From a checkpoint of a small audio captioner: decoder activation quick_gelu, batches of 64.
Rows from block 3 of the text decoder of a small audio captioner, named by matrix and row number. Rows with one number belong to one neuron. Each number is 128 + 32 x the weight over its row's rms, rounded and kept within 0 to 255. All counts start at 0. Numbers have three digits each.
After each neuron's rows are labels from the 100 texts, of 14976, where the neuron reaches its highest value: "tokens" is the input token at the peak. Only what is clearly more common there than usual is listed. The data: notes from a synthesiser with random patches.
# fc1: MLP up (decoder.blocks.3.mlp.fc1.weight, 1152x384), inputs 154-230
# fc2: MLP down (decoder.blocks.3.mlp.fc2.weight, 384x1152, transposed), outputs 154-230

fc1.458:151103151072144136139148098113119151151131153131191105156107076200075124139155088169150090152152112120091146183135190127134098129108117153155175085090099107108128121153066193078103113138112102076136172151110076083061077155122119107
fc2.458:081114146151140131096166144127185114199227099116134123084158120186161168104087117117126158191093101119145144107157106183110114123156137070153042095173157176141094169102133089110199132112118087119092124099088169170064186091162074107
tokens: "tremolo"; "vibrato"; "resonance"

fc1.752:210140143137125129144133107139137167109130092170076124150084148109107121156203147095151149084106122119164111120103115147104134091135129151122180195126134087137147101151102149108108069105118152121084086138143115094170060171147140112
fc2.752:120118178150125138137098122122143108105069128112119071138086093000151137048102094141119135154086181079096133159111123155173100160119185157159134104053072139091070108109124063104130102125167127124134137133150082125176128110105128192
tokens: "no"

fc1.766:164152067163107073158105151090093128089050065073143133131109203133105121157148059108237124130161151127117101117098130147129121108113095154139137116106127105096148054140113090111158100131139136127187124169154166078164122212081148131
fc2.766:078092133120159124122097108179098144109162097118134131126148167103195137129115146093026072070068152137106145128140117117200164120103160114094095078090114145126154157121127098144175135025159110124157094101102098164098150090157127073
tokens: "pad"; "gate"; "swell"

fc1.763:156154165123177105097128176091100137080106108159073140089104135149072107178164085118183143133133138153150105059138149102165090131058122107073132145135139136138126050102122103127120158109134111075150092154134178097122104200146146156
fc2.763:065114156127105151118097111111130112185163175117201119153181135035177072093108114125145132157093137119140185139157127119110163133166115126119098170108123143161056190122108164148126149112192126140111127164104134170089141100095121101
tokens: "echo"; "pad"; "swell"; "gate"

fc1.140:164131180131140095167088162073123155083108108093078142092083152137099108133114210122173114111112144122101112066105123157175155092035137183071099144143073084111114083149092137125134105105120148067126114114129153109101093135127129143
fc2.140:118123125131107086137152113192059161095169081170125192140148118163138059139145086085201137121138115160124142136076145169131123126096120071175160143140122147104075145159114109115161103101178046165119121134146140118169121121190140162
tokens: "no"; "echo"

fc1.616:180183184129096197090114133146131112126088162123100121124098139133108175086088148121196129167141106163137149083103166123093111127058085076094103125150114137109111140133102125124086147138160157154113093111159079116156120139088104127
fc2.616:114127078109176149145153183105174096180112095134147133167120098118156171135137136148100110136109168144214143130125133143163172084111135099133115089160167128122108152065052119165121109106169105099115105100062124157058151113158084095
tokens: "drive"; "gate"

fc1.290:171128111099079102104146109071154126123168171094100124067109139107083157154134092096178163132118096137134153062124152129115125162090156095110072112107131102138058090120047160087128131159129122161107146109106138091139128182161085145
fc2.290:082052204152124145118133102193072124122111111128078066117144120089110131098131165104117111128081148138124125105174116074117118107119123138153106180079142146126126162135149036142105122113157128142105158126164130164162132126150099076
tokens: "saws"; "saw"; "modulation"; "pulse"

fc1.476:141080099142171109181197092093136104147145148053170127142131131179117134161125159137157096112154110190119146160099139119120138068122143150131167120119064146143122144073134187135133110113086125165124155135002113102124157117089189077
fc2.476:103132070100154123090097106136138103077153154081102167097126070093178135103090095126090148076112196179128157135113132098134075122118147097145149075089094132148105091161131132099160165149139083159137067105153153130125135134101156190
tokens: "drive"; "echo"

fc1.751:202206184118127123106134130091165122111109098124083105109073161115100142132187144100162183066143117168171112100131113160113101102112133097073147170131148054135172051094087141117080120121129167134133074091159116073164034154109119127
fc2.751:131125156125132152105106138135133073138123144183165137125112102000146113090085138191116116117100169081141122146163141123153123179158137124124118126100099141096068124126121105162108132114204153129145119122112158121149157103113143208
tokens: "no"

fc1.484:151155072091153110183111115144126137149140139127132103077113172166100105133111188164167159066147131162158097106145160147119145150087147123098112133115123156094144051144085158101118122134167096096148132115126089105165067165170077144
fc2.484:133124121149067112123091096151142137028136135180156154104115164111149064111111116108108122126144136107143154133129089121173127136102095067143177120197075103159126124137174103171132164152164175132098149150148170102142104151134232176
tokens: ","; "wobble"; "pluck"

fc1.512:146127136138154150138187182142137131118119151111112114166077107235131165162132120113146052136172153191161086134110138151117126042107145130105162171133058150124137139102146120169129106142087111135102124091136109106140130127081166062
fc2.512:162147073083113071127168153152128115081128192114088123098102113130113090128097111138166171121140159137164131136103173166143074140088138124157145121133097119130099070173166154088104136132139137204179087152128140107179134139109144166
tokens: "echo"; "drive"

fc1.22:114163135088151106139127118104107103104123113118090176182055098128160184094115127091145086119117074069057149115099082195130118093133144121159116092117073127139151159149135137133161059088122085062095106088141094153086126125116198130
fc2.22:093134155102081104137095122152128179167163161108082079088151100103057119169112089092132137150115104151139093129155176144084117113144112148107089159116140079119100110145080148093100101141151116203127123120156133139165138136131066096
tokens: "filter"

fc1.51:129163114114132103148156111125128110131118150144100179157088120160131139140151125114148126089131137108081068087132110148096074114155156114117084109114113133148105109128096081092128062145143086140150127128120157079135122176100120133
fc2.51:124131150064143151124119135122147141153194109102147167142203173106127169146108067140106107140163131168147119121084137143109141137107107156125154102087130140135091136123107137121113123111146174169138108186082145120104201165126130060
tokens: "harmonic"; "<end>"; "inharmonic"

fc1.584:215213103099139182118177193172090151070221118080111154152093147155105107130151096073133106118149068145126105094152110125096120077121144116127104135098123144093154124143104186152159128152120158158064146143101189107153089147137161115
fc2.584:155104150135148113158182176122143129132126162108100117127128155122108105107080112147146195105177132141208141107134145146136137143106159118143100110161152149142133135140188121068109066071094125176105097162158206104155183146149126133
tokens: "fm"; "modulation"; "saws"

fc1.154:135202173127089153133150138115102118125130173142105139071077120114093117116083102127163211113158108150095121082124132146120091162119146164112117165091107120148097080129162108103113126132092131147140121204141126142163115143110120179
fc2.154:088137182172157142144117155139176135145100133170090130118105131109119126086146159088134150113159146118130087128147164135129109043098145153143126185160164102103149109131116094069121092080143134096090143092139164089083133096062111120
tokens: "saws"; "<end>"; "modulation"; "glide"

fc1.565:156156163123137145177159117093126166070088120111067128122112188128139107161171154112158093084131114130140066053123146125091133082081165199056141187127039118190159064165141161101078100125095188102089133170109138087122083149070142111
fc2.565:077126118080118141159119135133074110140110081194157197120193155080098101118129114133146146106142064150126155191095188138153133144134123131123149079142168131105131140138087165093161100088110101158084088169163118125171110137166090189
tokens: "filter"; "pad"; "echo"; "pluck"

fc1.442:211146163086064099130114108146048125089146180091119127120060146171101087145122165108191104108157142106107156137153150156152115114113137108153152099116069113069160114141139162190072101115161163047177164164110045109117047116157173141
fc2.442:060074156129127089172089113161070134164135089164121125087155124149167122145131069082093127171095105124126128147144082106138167155148110104133101133147191085143101164154116073133165110067175084118115119137165111132143161131171105092
tokens: "tremolo"; "<end>"

fc1.516:133144133146134104106106167103165140095106122121141130128075109155105143158173114147169121147113141138112124130097136156142102066060102143137188147144134136130136100129112133178103138124104134083133066162077123094086096142091165132
fc2.516:076151167112134177078121149103096172142124144148127114144114085037102085154168142161082104178099114104106110115153141084119140122159123144090120120123107148186098161150110118123130124129166139098158083117098144143063180141124148120
tokens: "fm"; "echo"

fc1.625:185113171146135200100115149162089092077077132091081079136080209128130148083140176138178103139120068125109126055123165109122160107074135080120103113114151127144097125164134119159112159160089140131101075138125054158196098154123139135
fc2.625:126138040101137127165187132100103122153149139113136137145132106196149159166158097152135111159196133161183127121143099094145108145167070099134104114145110120069118203091098148142102145143170076151160152102086114148051144099113133135
tokens: "swell"; "pad"; "pluck"; "gate"

fc1.749:215167162169132130119134092079153120127084120156066105096092160106103144103161138104158140077146111116144120106087114171092102131120111106089141190120150051102164059104065146099102106134124154117126075111200124130167023128112121135
fc2.749:132133124113128139102101122133135030147121144166166152137121079000150121050096154153108116093091190103124143151138148121143110143184146124147150101075088152099113137110147096146120144105165155135122131133100134138177137109118152202
tokens: "no"

fc1.69:095098154151130118140154117111119132162120129119155122112062129112134118107117159179191141092177107102108151121112080158165095127066190130143120150095117206122129067156164117107072071094114106079165073129162113134072129132111131172
fc2.69:113166249100214150128092160138144139101136093172095120115164166092134096079116106109128148114108119082138102124159155159165158068120121131099121146178141112158146101147140121084164067081060098108060064108143191110155139137130150171
tokens: "hard"

fc1.98:171174073082151153118177173162093107140154120117136112178067157189153188118161110093137102135155125134133077125104164114107097074122137213134134137085133104116148147132109131127143135117113148123126138134137136120167112153129161027
fc2.98:109171041178191113126139176143112138124127124078158115141116116205150129093073110153170134182162133125173159140139128139166097113122158128143143092133131124168116048119145174125148101093122115106121136107190111134110128183105156162
tokens: "vibrato"

fc1.691:172170125193140107085126111087105096090125059153136177125125105122119149163214106153123166125115084160125102076127110138103152104134155152188187119127149184160156109074110155149116135093094123040079150132125161093075120132140205117
fc2.691:150096094170096125184117066090220065173164183108148152063118162137154148077083155131129131169140154109087188124100141136110075165156136136133129125113110103133108102096142110122160177200178152114140167103106146122167140164089133150
tokens: "fm"

fc1.84:178133101091119158145147140155099131133162113080145124109099155140091113154119114078224131071136141176083092082095215114119089136100080124103127094101119112165133086109088145103109138142110093136192165164088080130152086200153097143
fc2.84:096111038122104114106136133093184192142165109183150115096158130147091077131054137089126115089168189089148145156115143115120086131125087116134153228161137131164111080090136077084091133101156143139097118130223182098113119159129147135
tokens: "saws"; "saw"

fc1.16:145157179132155132144150160166161174130117078095136104145084083206140166135120082083126092084141132161159098120143101149137112087099197146096159143076079116133118119108130114160136031104080118124126095125179129114129143124079166069
fc2.16:162172116107151095145181143127139144090161181138124114125134122186130065108117134091210172119160158109167163146158141165112091091135137111136142183142135125104099121102158125125080130085131132172110148144094140087150141105128179131
tokens: "echo"; "register"

fc1.596:180148134180092118068144098119122146106092075105143111148105166144098136106152078137182109131135105112131092072124163144123106126135132116131163151102144140112110107122093125084087092166124102082097161183139113088151090157153134114
fc2.596:178097150130154140109170177157178082153126113084087154169145093095168194078104089076103080111126201104157128132077092085169181119141129121152107125101054123095089122155101131128127168131136145113146103089098118098098118085121100089
tokens: "harmonic"; "inharmonic"

fc1.256:147114116212169170149216111148097093180129114094111118166096135211108188104149150107146090149146113151174138136110158100089097080096131149150130114118144144156115112135088167113151148123118082155111094131094063121136103162083108097
fc2.256:095093086115137096075094100142119119047147133119108089143131105106137130102138102093027100035111163127091110180114118111147101073179179109133170104111098147095213132160185077127132099046071093137130100156194137125134109128134224177
tokens: "filter"; "drive"

fc1.171:179108141107100120171112156099059129068121102082111123147107217142093093119142064134181091150152113102135054077120112144131130114136161163126120135081141075114136080155110141142120059112089166074185154150161145076128120190157166109
fc2.171:085151107075152108102142129110104148157137093187168119089138167095156169159115034106052117114127109163106143153154125129152168146133123101092090104205229146146146141101159159130167126030131092126132100154162143182123184140168149098
tokens: "triangle"; "pass"; "vibrato"

fc1.365:183185091067120135119156151108091160121141115137131142087112157151090107144152122139183150163198091166117153053166132122109125116096117130100089124121170139145055124107126128132104130133118117114133127127111149137122143173139114099
fc2.365:152175134115142146057134119116147102129148150138110141086177183155119129159150154118152150119166111150151153061169119106096115103153089128106086140149156139179121107090107094135112165126179106099119121092127214151088158181163107108
tokens: "pass"; "saws"; "saw"; "square"

fc1.83:140191140088132207090191178179120140123151113084131090134119115139100113141120132060119096117148145122156118122153219104088156081139177108127128182100097166141158124121089160133105121110130144158123121164138111123121054164168126134
fc2.83:145117146134164135143121189110135139161129143138141145112135149108089089080040108132097178155142166111170165178138152124191137136134103152130100104163151122157120132128199134101151111070124144146108126097123190113147165136135125189
tokens: "drive"; "echo"

fc1.374:166124100110130130157119162117103151126114167145111141096120148141126098141154181149164133117174125120163158076137115141122152125119156191117084115100134139134093081149157119140090136138058160093143120105143126153101153167131117128
fc2.374:118176142136177166121167134116153093149140115118124120096109137196187148085135131108134126098154170122111132100144143124122123122114135122123110136125120108194095130087129056114129104126164084104126144107156183160102119150122141115
tokens: "vibrato"; "tremolo"; "noise"

fc1.40:167102138105102150144137111097112100153158176022153099175136141148098165108120135138181023085123070176158087127068147130095130087133172132116147177097074133090140122123074155103089058133092159149158121139080110100093104116168115075
fc2.40:104108118151116157125097164134133120112119162112144111103106111096147141131119128113070178159104137111093102118144088102126075155163133093148091098115179140142109135074096122137179169121153143131115117134193127135117135096119098108
tokens: "wobble"; "tremolo"; "opening"; "pad"

fc1.615:163161135103149138160213122136076142106091145099090137161060155177143101153154136124214070150171106126069121075128137132123098108124076178128123114118092093151084128158128165183117090159175122091167117103176166137098109113081188125
fc2.615:102110113170152113138109155101085153161127162101162170160151196137117120136154205180146169088133089187080100112154138154135101154135145147127101178086192145095138148091104140084139078120110092092170121096150122152119098115154071086
tokens: "triangle"; "fm"; "pass"

fc1.663:152138147199151136133140162115142150127090157116087142113081153131128127099158130218143136084167131149143129051094098117131137133064149169104126164111117135132170093142123155137085117165147157118189076139139113098086106132102146117
fc2.663:122108099135126110161130130132127114140099100133152151113111090178148121105142107148102198112154165129088086156083144195126125120169142122125135088126155122115148160075127089093149107104128101114143147147140134132160144122134141152
tokens: "opening"; "pluck"; "pad"; "wobble"

fc1.341:125108145151192104120106197156092130141121095104136066141082169177135155107105052157112115132118120143092101132142096107154138090081151103114141113124132135131148084150179118140190047092072095125118080165108092126121120140177110086
fc2.341:082086125148153108140119135148155124112089051122167157131179172132141137112130057159105090157112101151095129125161141112141146119107112178131111123154153128150072153109113150139168130116153085083142156132140201092099180153072161128
tokens: "no"; "<end>"

fc1.655:154110155118070134136150136102158094132174190162116132083113131155091116114142121125123175102176073123105117042117123142107142120124155122129091127117156158118068125086128125103114143125062092083099126140172138139074122121166141107
fc2.655:109118144142132172077126103113172089101156134157132101110193143139151158116115125194135121174126144069144175110178128151114110136115135142125085152183134162194067119077157119134111186141153123069121121102079168148052127133148124173
tokens: "pass"; "filter"; "notch"

fc1.639:165137163094138136146139137108128124109127097116089091137063144187154102128183129148132086050094112098124079082104107129140148097128176168109153145121088075187132116103135122156067105097165134073155105174124156130148103092125169093
fc2.639:150148145070142137101116124158078161091141126094044137137106112106085138124159060064142147137140123193128088046096141143116126071131133108130108067071099146172088142119140127123114087144104105176124094199119163149139159173154145100
tokens: "<end>"

fc1.73:118170163132124127135141167120133143156090088132148102140159170099132137107135118139166134108126141127123100119129134098099141135158157197108131194130085188117107063102185105082152155132089145115071147174122146113149146198141112152
fc2.73:097135157106120137095070099117154096144171141150136137107138072126158130113126096099130106179101105131060139126134119103180112121142124073113139082118100027159085184177109132148131100146154073101186110060130116131118125094171122126
tokens: "filter"; "<end>"; "resonance"

fc1.17:126144100097156159166153124073138153137180128153122154121100098116094099115181104148123149147146095098086095109130097137091111136141125140097122117135155073185086136124127136156149101139122094103106099096124143117094160152165179114
fc2.17:123082121151076101133114092111100142095120165147122105118103207140112142191121105173103133173131084136121142103179101148119128157116099156120077148142167155105118138097179127154119125157121133102115185142105117180077152123146105137
tokens: "swell"; "vibrato"; "pass"; "resonance"

fc1.252:185147160219103152116168104154119109159088118072144114173086144133091184123130109083177112156135100148149133099143180145091118087109091061172147104099124160073156118098059191081131129163109106127069205141116105112134030103100107104
fc2.252:109061165155180121118130170116145129114154112130141147106149157103141136120106103150102152103140100083108175127162014124140198137119202132146123130158129135175142075168161052188124104093094186133130102097127170125116143144176106160
tokens: "hard"

fc1.262:126136166093188162175187162148122193078100106112103121131067151122133092099149145102130111096162074092099105091141115154137096072103136141107140100084076132135151117217149122116086018119082141149171101168137160092118130133093142111
fc2.262:109144157121126131160094178126150140109161144169141117101102178126188135102092081144143136148100083178115149159085122155212125134069106129157149080153194074098068078138112129147149128102147128154191119061153096097113144129150130133
tokens: "filter"

fc1.464:140125136160139136147114124103126110125139108135132064116079146109128139099103141133158138138161089111082177074164114126170120146095092127125140128118159093093132112100086196099141113155144115090144163104138103146098126130085144116
fc2.464:140127095142141112095154169139130054153123132109137129130126106122131133141141167120122102062100202157194046108081142115103141101160198136142182176108084172165144111142159080082111132122147160157122107167151153078167143163126127103
tokens: "swell"; "closing"; "gate"; "pad"

fc1.178:121083140141096130141209126119117089160137167085160117127082137146141169140137103130144091149195100157135125116084127081121059131101179125152125137106092133181113117175141113105127130109122135147176129150110094128140152140080087094
fc2.178:094147117093149146092107148135149105131167107222094118062145040107161096091120160090100140125119184074114115151129117138163121138128094120112158138133110103147108075171133152091171164155173092126090108122157155151164102103101103165
tokens: "swell"; "gate"

fc1.531:130090105208182107139123171164100170104153159139089116151074115173139119110171123132148115062127087060081087081094105117134110107101165128131104166095106161139147075166175122097164085118112088133101105168103097071101084117116137126
fc2.531:101123100134172101121069146130198131151188145117150130133094137201178156128138178161139090114135145086108154153133094142127128054078143151132176147105170134169095085110157129163120099185200138080157145102139121122055080111084140115
tokens: "hard"

fc1.595:169143145139164125105161150161141121125080101125141126108106135131121127143177110102146110140143164119105101108031173086103132065135092230126159177120168116156083115125087147133119091089194140096135107170156120082140140176094123064
fc2.595:095165149112170108110131238154104167147097135064124141183113076143134158114153102093109135133130135127064097125157142162140162101139166167113098138084097129084118129122135115139179072115161090149067120144114130117089101094090140081
tokens: ","

fc1.133:158153159109149148095173161138069176127107124116163090152110159093099088170134145144187135128139097152152127105148187110134155144112112161113150131145102169133090115149090150107041127126100184201128147159088072139160117166123117102
fc2.133:092099100102142102092154151106127099147165146109140105186092158123173195117109152153113076128122138094129139130118143084129211087140118073114045129151103127174048150167153092121130101103128129142082103144048137132070140126167113142
tokens: "wobble"

fc1.543:113081113112094124150140113179098129112161122034118101092099139157134140101151130090133115079146090168142099104077150132101103065087147119149121112089121147122107102188153115067104075116055094202182094157093077122160152174179091109
fc2.543:111118152142164126167127048127143094126129171116114130117168138134148180076073121165142119129176062135101180134104154104101095118139087168102115097082144097096151170120139118129120130144102121176135134095127088117167113146113099176
tokens: "hard"

fc1.270:180149114131109187085111102089112136159093135134167117125123122138133160139135129178146180123114078140091122086160126112079190178166143131148115111082147149167061154147131113128131118148111133105119136143121136163102133107190107082
fc2.270:117134115131151085080130122164126092136124077172198129110141131150165144137125092130105110120136134156225125134157122081149111140150117133080136152187147138155128075115125100175120203120209123125191132082133216144110152159134133147
tokens: "opening"; "closing"; "saw"; "resonance"

fc1.612:160115154163074145159117105107106126165114155095138110174109175119091097154137118148184101132117133170178097098113145120121100120154098090121135115134122080105141078127072147135106101160095152158170125126123073160160125144177065105
fc2.612:119115075086100182135128063103094096080132184150117101122121159100158168139146127131103124154102093089052147171103068103081099096180147123124126092183143160184146157163163088108149192084093181140072099101070101110148196172123168123
tokens: "opening"; "closing"; "wobble"; "tremolo"

fc1.200:113145156153175173090124082180139133109118084138107125103061111131109160114146129141102129137133085096117142083139151108125102125121172125098113098113133151194095147075156123128145079136136085100092083114105159107114111146130176122
fc2.200:108132173110042140170169143145115140122102211086099081126085107157126132180143103120083118149130086160135103164137116143114163112136125132119116134090098091089128132119169120158129096168138159177115148112196136139165129114117119058
tokens: "fm"; "pass"

fc1.277:163075100134108108113127191134165124093134140129173120101123148159125119151094154130152153094147151106106143129116121097131135084152120127152125124123121141113087077072146114168116072109119157109112170186177140102124157193175148149
fc2.277:149170178146101152117104138171142112116132121129071100165114119142147153112123079096127084133104077163183132119143118148190085092076139089120167081125124085133157184140134124093102107112144116168127129151091071110200108080113082070
tokens: "<end>"

fc1.644:155183186079102191072143158167128152117135121117165146124114115148092152165134162113142145086178094174136062074114138123086159078132089106118155103139142191127144163062088129077118068131132127151150149180109101109144110116147090054
fc2.644:115125170129163091060111113153161100142125045176194113109173137122139117173135173146097139127132133081221130135169121059147153161182121105113114143175149114128089086103118047171116187129183133137197170098125188130140133151158118154
tokens: "wobble"; "closing"

fc1.198:118138072130175136126159147112181096176125112114203125105105123157119148119145162173124125101179090160116143139112106123069095136093194175120151145105088154156149071151137115131178092170143099099163081162052167131112122197069125101
fc2.198:141185087070069153114111191129165120102125077171162161129117166097130123083130153128145088153157134087104151140080142156100160145100112103157143158133139065109124088165096135152096140184161191154107145149169075143181089156164143111
tokens: "wobble"; "vibrato"; "opening"; "closing"

fc1.415:162197105102096171102106157110159092152144064092150166161136116167107145100101157081142107107145176141185133120105197183113148044110107124112125132112130122104113129034052188117121092114111109115133121132124121144105071143110103129
fc2.415:158114190097117108155096153141144202141100182110097126088145158097111106165172084136117186101106075130117083084141133137119120177125139116086067080144129093172134075139105161116129097184093162176152113178150122110138170160127081121
tokens: "triangle"; "closing"

fc1.687:174160096129152142086162147109159135158144190144164119111144092156084149106134124139161110108172145161149124160063189133089115100120114105129192151130127177103129122066130127134094072130140122130151096202092120068092105174207147091
fc2.687:134024124197159063171159102163175122177158110144152108083133126178137114153080080130153097105161145113116177143140119125144113171122146178127109161154124109155100057123123140110198130136150079143139153143160170160139098080069082130
tokens: "no"

fc1.6:143078114133221107152144104136130097108124129116134179138122143198071162139138130151157140137160107177133136107083119106103126113103163163169157093127133183146147078142127118103175093139105074148146125165044144054083217186126142070
fc2.6:088135136086044103091103129119150114098146205092163107048155101164102155032088075130129119159151127158136172172140172102101054108120128082125127128083123103079111136072127126105113191150148101129176166084148081120126092164147101180
tokens: "hard"; "echo"

fc1.61:130158113107155100096156128115068170112111161043140137140069112128161160149114119168132159125121132119076128135154116147143144160116163158154160075112062176150139130175174141158082075085135132101164129123111098104064108095132149161
fc2.61:154127087072100181084098096100142147109174182128156108135199119134151063135125123102125089141056156081145131174130145141121132132124159078095128156137107098200076149127109106146130189127118146119186110086141115126134132162146157174
tokens: "<end>"

fc1.446:137133157120143115099156194147146154113120121178100153115096126148083155147162103135168119160142129163129155123074148111172118083064132080107179099155129118140092068148145121150131135146138113076141084196120113100149110159151125145
fc2.446:121103157092140180143137095109101099166170155107126133168218158057158127093167121144161088152123124125132134107158168104123175146142115152122097094068122164168063152103083159133171150127109090125105157153028148134087116138141106115
tokens: "no"; "pad"; "pluck"; "gate"

fc1.348:183209165123146089156142135112080127105067143127095139116086205130134102137129198129218130140129113147113095052095195099122116119138048185120110118152094101133096140144115127087033133140190140141115147140145098128190093127094115138
fc2.348:135180106120117136133120127081149088177119152146111135122135137113109157149156108083152107090129126137141180119110172136120168097150123084168127123098112157096152128116063126123096104133114101073058092173123112130096101162181097149
tokens: "wobble"; "pluck"

fc1.148:155144066189175162152162114137081157140146154090122144149104124155090113134144155216158097130146052161162132117121176103135095120079141145133145123109119177172107099172130193129073111142123102114156057116075126082106116119152134116
fc2.148:090144168118149174083110135133197167165105150149192102148115072162160134084088145149079103087144184112061147181145165108125122124180106114086177116103054115138148149151133124136121131145104152125103157078157101148126135119066142141
tokens: "swell"; "pad"; "pluck"; "gate"

fc1.742:144147086086105155162153136111116152088150139096137127148095115184152107149138188135162071117133124099125183117117111176148152101049142132180144103122051136116085133109135132218067073141183119098125141085151128154065109113159191119
fc2.742:102100191125127105130062131125124096173085114100176117093173176074152151158135073171120195132107098164078111148121138116134126172146125172121120069100172140134124136100116120124165089108099125111151110160188097152154110174178059149
tokens: "triangle"; "square"; "fm"; "pass"

fc1.719:137134115121124130122126143074115087137139176116119154159099136162131162130144137144103117117178145125111111129089174105141152090138170165162122184122153156113185120070083165184134139061125101073138107159114092148044115130083131115
fc2.719:114086139170079144191169126154136167173122166095112139094120116165131091116142108134164145134155149129181036088110144090088047148140119123078121178095147062145108125168129139080103111151139160230179144126184128105173128132073106116
tokens: "fm"

fc1.132:172160131139139111075123126162086159147128084095166099124116144129084113151159117132169125132165122144088140088135205090147102136109091144124164109109138175136110096128109140126056103128165129083148165152134096095098103138093137113
fc2.132:139091131144177158068141174192157136157116180111119137143225102141184126083130155129127129071129177149127157111104112041133105115109131094137123125092120104211104131162122089153135188143204085128133093122118152145118098114139089101
tokens: "fm"; "pass"

fc1.454:162153133119194113116126228113107139142127120119153133144113152124104121156138116148174136065125138208078076100097139131129158133129156194111141179123115147155099012139080168132118119113111111138115084198120139075125112177157114108
fc2.454:114119106121155070080151132122094155108154109128198109108122209096156111137112109162168137139130097121122165182122129106185089126126091084096157081119189106133116109149095172144106117077127110074208135116158123147148072148192148160
tokens: "tremolo"

fc1.11:208141117127146100110163201097136134120112159196047132099076113127058122149168090116189152140157110138144118075122104138146086152075135128111133150107144119116139033155131132122135152171141125096127097151138159096169135170133111138
fc2.11:124100162070120161110100080124143082154174192114124123150216143005142124076110139139125115133103131123158161118138187113102124129167136147098084117075116175182071157108102144157141181123123132147134117208044161144121164147111112127
tokens: "pad"; "swell"; "no"; "pluck"

fc1.653:120187126128107152144159132101117211124152143124154124174096145126150082137133162196172142125108112160099184117168110154138107152080144192150176165119112152149083127121150198169110116145160170127144154116104078135079115128108171173
fc2.653:109071131083130114130150172157103126122117168098106099101158106128117137142191140099071114180141130134091106127086152057134122105160116129120108071115117130121131180139116064142168145107156096126180120130143165106118175118096151078
tokens: "pad"; "resonance"; "closing"; "gate"

fc1.234:182115144103120090143144182111096150110176183115082153116110159135122095160145160085169162082160166148164115080122102134117147085143108151125136145152103101155121078069085121169099104121143185168179124147140150093119135180169154114
fc2.234:120115138159096086148120165151090100102046119170126196088146123124134136160186091113128091158133091163143124147084112107198131111094140132111215128095135123089173155185164102120144123109147121120095122174101136082172134119098089100
tokens: "drive"; "tremolo"; "echo"

fc1.686:155178160096107163111127115106155099109105094150142098154075123190136172133131068090132089110152134156136120104095129161134147107100176087079166134088070063122183107099116134141131086152169138113082119135140116084127082123096154098
fc2.686:087171115123167133080129092081103120132089172116148103122107074087173155118084165138099149133131119113133177124143140095137108115143119113115173092170157161147126173073164143116128108064059148151145095105168140144125093073144159134
tokens: "filter"; "tremolo"